A small contrastive image-text model, trained from scratch.
Model: 5.43M parameters, 64-pixel images, encoder activation silu, encoder widths [40, 80, 160], text encoder norm layernorm_no_bias, text encoder activation gelu_tanh.
Training: adamw at rate 0.00085, 14300 steps, batches of 256.
Data: trained on analogue clock faces, 195000 training examples.
Rows from block 9 of the image encoder of a small contrastive image-text model, named by matrix and row number. Rows with one number belong to one channel. Each number is 128 + 24 x the weight over its row's rms, rounded and kept within 0 to 255. All counts start at 0. Numbers have three digits each.
After each channel's rows are labels from the 100 images, of 14848, where the channel reaches its highest value: "colour at peak" is the nearest of a few named colours to the mean colour under the peak. Only what is clearly more common there than usual is listed. The data: analogue clock faces.
# convs0: expand pointwise conv (encoder.blocks.9.convs.0.weight, 320x80x1x1), inputs 0-79
# convs1: depthwise 5x5 conv, stride 2 (encoder.blocks.9.convs.1.weight, 320x1x5x5), a 5x5 kernel
# convs2: project pointwise conv (encoder.blocks.9.convs.2.weight, 160x320x1x1, transposed), outputs 0-159

convs0.297:158120172136140108139099098126106101113105125167173115102130114111116102137077136096124134133143127144169108121095159137174125107147165153099137132120148117153132135162129118131120159179156139123147129130147123136122093149161112118057111082
convs1.297:089123131143119139125121142117100199146132134094138144120102101091149104107
convs2.297:122103150114129113127150128105106136120134158127132143128154068105146150115122121093145090063113135159108105155122157116177110127081124089142100091139137155164127123166154140118136113143142126144133166114137106152142138108111151134094130116124143176104131104117131137087115164147076079125095177134099087162140139125140157156110105091135149062164170126116096098093120198115143111133131120132135123125120134137101099144105142133117112123128120168114124153122152126162140165102137119
colour at peak: pink; white

convs0.224:102135097116090122092169090114133121159143107135124100172136151077145131153114103144120153141154111098161095134102122098162108136126153089135117154160115136141164114147148120122129124118139156115169163108144126147124135092114181114128097074
convs1.224:126139117096108094094085086100108119141159162117157149141152131137147136154
convs2.224:140114100121115115179139123128156135151135111137162115138094126138129096132116115109151099135139137130110092118122105131103137154081076078127129103139104126127096109134178159105114127177132121141161137130171163128161070099168111142187163112169168156140098109151145127097143114153109120126120100117166081127111158122127115129143121124149132133134151110127119133124124134177160152154189120121052120119121151137110119133068152108134123127151174115147108104121109119147135120149113116
colour at peak: grey

convs0.287:104119157117078133146116148138113133104089120104150108124141097152103094131120128129096131149143119117142157110105112105157116098128081152134174147107121096122122119106134141141114185141129157169143115118166173168086094146139139142140184102
convs1.287:146143115127134166122093110128167110081138143145116088130155130100119173151
convs2.287:091087142119116093138078123188107115126124127133119157166096094134138120175117136147139120126121090142119127112147161123121146140163129121154100183106117114111128147105138141142100126154110134119128137142154109068126127140136133153141115148092099129128135171098171158127115150127146102099118141136089131146116118118102146172125108088126138122171105115166106136161155153127128127113103125142157110106117146165088158068175109171123106137143073094123103153123177108111135111080144126
colour at peak: pink; white

convs0.88:127177125159092125098126150104137120109082096143155136109123104087070119129108122123160137155158116128102105097154091190173109150122112148110115109149147157140125103148160127142109162131134105115129151122138133178108105166130097124121122119
convs1.88:140140159144146143116122134121154122133140136170113115119142143100076082074
convs2.88:090130153111184125120124122140095106111113161165123129100161093137155111130161134121156146144119151133169102093162145111115106161128155156151120100110094150140127136134121148104096120074130121135146168168126087127126116112133136092096139151121135099084153135123122114080116112164092080130083122134180133127100136118166161104143158124121158121165121090147112140152161149148129112105099122121144151155088148113134155102112163099150126155147102116119096166166126083143122093150128137
colour at peak: pink

convs0.33:165109154136119140135061136127131107128129135137105140115156146122114113152110108148074139138128124088130129151097103088092124141144160115118146167138115129134122108157079100151129156153150140180139125133111167122136080099160147167084154132
convs1.33:146148139160173125123100128096141150133134107150140143164123085117093096095
convs2.33:115112126128117107125119112120125126146184131108127142180119152103116144118089160128091122081139100143073141171107142118173131126145104134103119134150193160127123119139137122121159124118185133119125128109120107178133148131082142121105128093127105138144140114133157148172164082137162131126146096128094089125129123104104115168117130096129092071125178144131116128068146167110110145156144120115129096102160137161100094150118135148128145145113149148118146092102102138100151117150112152
colour at peak: white; black

convs0.102:201135137145112090100099117133142134126131179182141157100158153149109095138064117142116142114122105128157113137123135164130158104130134144102108155130154101151107129148143142117145154135124114117130144117141101134139099131142134129049100123
convs1.102:095130129093106107159130120116158141148132142120148115149115092099161175089
convs2.102:112104144101148121105141127129079124105118173164147152136131127083071144121129131098150133083116181154151122145142135097111127130098149125139119109152187162153109078157136110113151105090181093124135140150126100171137140143124151088106151132117110117062176134080123139088102160146116110182152105132160151135121158168120159119125107110135119103133160118137084110126102152110101094124108106115141146134155114139123135137133150103129127118116113152104109153098106109157136129132113136
colour at peak: white

convs0.286:156129160129152143131106126136126092082124134145175099125140114094136115147137097174136090133150116090131146138144081128164179151138166172095100116140159107087129149158126142122122161157110096104160105128149117120117114152137132146095100108
convs1.286:116128154148150140163152147129149131114085078118089090102124100111148136122
convs2.286:136099150124152158109114140081083135143103131111117150119137112131094177164120096150109107127092135121105160160155109085142133127095145100124139111139123165115134101149103109126101128097134164104109172148109161116122134118107154102145147107166127147148168156135141103132146119137115157164170158163120133179191157173139128116106127132125111115074085094117123107135115127145122153142154111135095128148118137081133137141097160116137107132085145142116144095097157121173132148156114077
colour at peak: grey

convs0.11:136176142147143155122118154116133081107121110184131087126155099098086137133104111120094132133131144123140089120117130141142125127124143152142156150170140164129111099168107131107124169140133082134148138126114139174110089127166105178090132107
convs1.11:136156133141180117103093121138102123107108130114082086105118162116125112101
convs2.11:096128134116136141091116132109108099133136148127148124148157137120147123118082119113134127127138148175154137134113181100167077130129147145110105119129141192162102114193148151134146094118133122118116165098128082116119151103105156109091111116132147135147153129168126129073137135144091091148091140129115087149113129128137153165120126101101157050155136131134108114144127212125156130129126115115126131139093114117129127145094146129134112169128111164105123144115103083165136118133115138
colour at peak: grey

convs0.23:120158116148133143106103177115136132132144108181108085161175160072092121140113113101080122140120137098120121139126131129137107146128122117150131160149125148114093097133103133132124165105113115141102145133089145181122092125146146183111149104
convs1.23:159124130117191127126125138157092107102103136138108094119116172150136148151
convs2.23:101130124084136109104128116111100096117131146139144124143145136129136131132095106107143108132142139169172126114091174134169076124125150152139111105156121179148098106180125150120137081120129135132124138096129092159132127127111139097106150114126132148133163119145122102086144139154073087112072134121148098143124153125130150155122130109095173082158124123151125121123152194110159131126125139124130157127043115095129142135108137102124116168150114132112132156114112100192126113149122138
colour at peak: pink

convs0.214:135156148181125136124090090105108117098116151166124168110104101126149136147104123103149128152139096112100138150103106119152104100158158108094139155098084106136152126116166145080120137099151104156174165128111161118137117145155123149145140106
convs1.214:154131106124143140089093136133106100142148132089143151152092119136150093082
convs2.214:147130155146158111114108109136127122165081136124143095099154138165115143108112086133090103122108118106143134129156163136118091114118143104141151127131160100071189151092102107170122146126118181146085095162142138105130130109082122168141119138118142097157152103153131106160138141153149128111146177116113128135151134106143117139068121132095119128120124164145090095130102097106174134122113177138114161120102136130170133149111102173097120137093130125079150122121155125132137142160121117
colour at peak: pink

convs0.247:126123117162142126159125089152114099109172118151048101154143106150150142114114166132148140129108177119145126158153157140135133117130100093148144157096078101133127150110133169135109119124151161123109134095083119151113105119142144158107151128
convs1.247:148138177164111142133162151113140128160162109118107139148104101086119144102
convs2.247:146098162083087145124092096120095118132123136113159136132156136081119169100120099162125102088139125120104126176108127152143096130142143139126114127160131151098129125129111159104113118133107176107096112101142105161125167159102135092137099110131134164161156116123168152098156062120109107127160088130072131148165150120118133106102126106133157100149125125137144126102167178128111110142139097097148154133148114170096148148115165100130111133156141149093173110095148106128126119123128124
colour at peak: white

convs0.201:125118134145094095101162072125134160133123184065115184161122153147118126115127138105091123094118090103145164151119143118130107130114138127169138169089136108149142122110125137108153116116140111152129144125132098124093154132143165114142124173
convs1.201:136155156149096136154171157124130155165156123086157164140117104121126138116
convs2.201:134080133126102098141131104123093103092151124127122152146146119129146091180142127149108123095110126163165136119109089105096123171125115120137113128157108156122147109140098132102124106108124146084100178124131139123128116181153149127132132098149088153115149102134159113141116138124089131134135138178119124131150122167111161130115145142118089088145116112121131199115162174137103104157110102116147097151154109106112119096140153099210091181143133113135134113107146103147102104120132116
colour at peak: pink

convs0.132:166130165099132149148124168150092134157147108109148167085106133124115090115100130126108143138159113115135124123163125125083126102162091167112134151108164135167105119082129131158092138096143121122119101111108121141134099157085131131097117079
convs1.132:153146158164141158144150151162120129136148147096092134124117088097104118093
convs2.132:131094060147137134146140122144120142142145130154126107140099133105095109150089122120125156123092127108127105121150164122136174115150117136160136153095152120149131155114141111175101156166108119105164123172164114103113105102152103159112132135107115118163123135163116130138098165138156092127124189120129130150109159146101088137102116086111097119129145126155131141179109166143148115111088156196129142115142122155191090125148089173115101130132139109119102133153139134113161121136111109
colour at peak: white

convs0.56:157173125145142154109126164114138124122152126177128115136194119090091135143094111110072120124118132117119108140144136151149126127127136120150158140163106151111094122156106138095129164107099090130111143131102129195129088125130122165089128125
convs1.56:150114109112195155139136099168109097117115135130114114123110178134125142130
convs2.56:101119143084139099115128139117123105111142149131135115149156138128147131118095119118144099143126134180170126142093181134179083117133148151128118108153136187134101110197124144114144114111135145128118147103116096143141138116120141106107117096123127140135150128149120110086154138158079076130085130142131069151116153133122132138120137098103162074165133115145120128129122198124171129129127149113115146146065112103125138129093131109141111181138128141111135149117108093177122089132139125
colour at peak: black; white

convs0.118:170146139134103117090107144144097091126109105175171101137150119085074121117131127154103110138150110098157124151132127151167137140128164156110149125119143133134132119145150133147140166148149105129131143080129171128115071140130130138103086081
convs1.118:161142127121105133137151127134141165171110151090137146117138062129146151146
convs2.118:093102154090112115108139120113131089152119146124142130172141143139152149135082090112120122106126137180129135142116161105180114144112133139134098124126160196146112120161129120161155126119130145129129143106158074087130128106116131095126132109144147125166123157170145123096136115121100081115106158141116071162140111132103132139125114123077149088175132123139119142158110216139139151134153125137106131126098135106110104156097118146129085140138127116085118160145124093159147122102121110
colour at peak: grey

convs0.175:103127143134134189140155111123096092088162123152117121103170122191099105136107159142122123111162106114159110133090153118106084165145097115125148155145104116145114134134118161150158116130162140122096132137079134164098112133130117132128124163
convs1.175:138106095119148102123098158154101116102142146082118123155154086116138163144
convs2.175:123108111138133152109140112170113117103098137175121094130146143138107142083161093126124170137111119100184102134086112143128117126105137136125100116104119122134127170123152111124120115123108148138127113127180093135130083142135109132133115093117159140146092123116133147117099169097088113124069131069091121092121142138158152152163144144090146146140180172113131151099116164141124107115121150130129172137141127142144107153121164129150129167184160176104134132165123092111116169105128111
colour at peak: grey

convs0.306:115168126149136149120125173112138147120156120158129101166197147087100130142102113110063126133117130099117122129127133123121122147131113109151136151169120168105102112125105139137133157097105096141095126143087142184136085130127115177123138121
convs1.306:146145103125167126139111140155099115098128119148108082134126195149134147137
convs2.306:111139134091147111092130136113104095108147139139121120139167125128166126133099098099133092153149155160178114134110162124162086119133150132124117103141118173169104107184129157128137104109135151125123140100129109129130143124123143119116135114112136140117161120157105113075133139153091081095065126127155116140131129124128155154118143097099184078159110121149116131154154183119156125107115132123127172125051121094128147123094137115119128176132112133102125178122113111174115108154134124
colour at peak: pink

convs0.104:092136130147159097146104101110101117096145165143147122121160142146143141137161138172148130127117096131179133093120133151167138154110127081123092117103123082082164178128123106096157101104148133110083140139132141129151135103159139119112111147
convs1.104:131142146134101142157151152142082135147157160081104138157150100100106119120
convs2.104:121116133098122091140093145161089093129066163158104152138137115128110151142146114111121087158173073129163109121113109143088120142122128137139117140101107111096125147136117113118122130126134115152173131143191093137131163145084125145139128113126139150128115137108151162147137178102136152136118122101098115099143117089151174154147104142127139129125154134148080167123109166113142138122119116110179126088151126131128147140150108122172136126148127145060176103092163141105109162097119119
colour at peak: grey

convs0.255:140179156166131117135143152121132072107106095151173090103142094099083116137125130117113129126156137115133083117098115145181104113131141154153134148123146157137114136154131139110114179138138101115135101110119124174113096166151106133093126102
convs1.255:150134129149152166122108134128142147131134126147121054109153121098126091094
convs2.255:105105133139178108122111127150089100132106134158143114105144131114105123101122125105144127115125176161172129134130183079152108138115128132122098119092131183144111115169126144115108106142109132124121171116153069114124133101103129086090117127115149140149170144145148129083127154138096053143100140130128107151102130127160165146114117111100145096162113109153105121165118189141153148112120104130126148115098127135126149143110162105110104138145105160124098154129142065163139102134105146
colour at peak: grey

convs0.129:112123156112159128129095126145116155111108167162104133157153137062106158150105158150097105128112138102084096160116139131133139112132132147131159126081098144103090093116154159148107154109138146160114161121105152151114113166107096134157111130
convs1.129:125137136131141157160153132105163155121085091148123106092108111091090117128
convs2.129:160167114099111162140125169123174115123131118145086153144125130118100133129124115138137159115152120095114156197105164145148130105127152123136166129127124162163135165128111108110104092073137101103144168129076152128114161099135159137101121143132106139076133101119120106114136109099154149127121121174153146137135102113085125133155135172099153125102110096103146096113138088129119106090157086147127143087164120128084128149155157123114090149107138141158100093165117136145115121112106137
colour at peak: white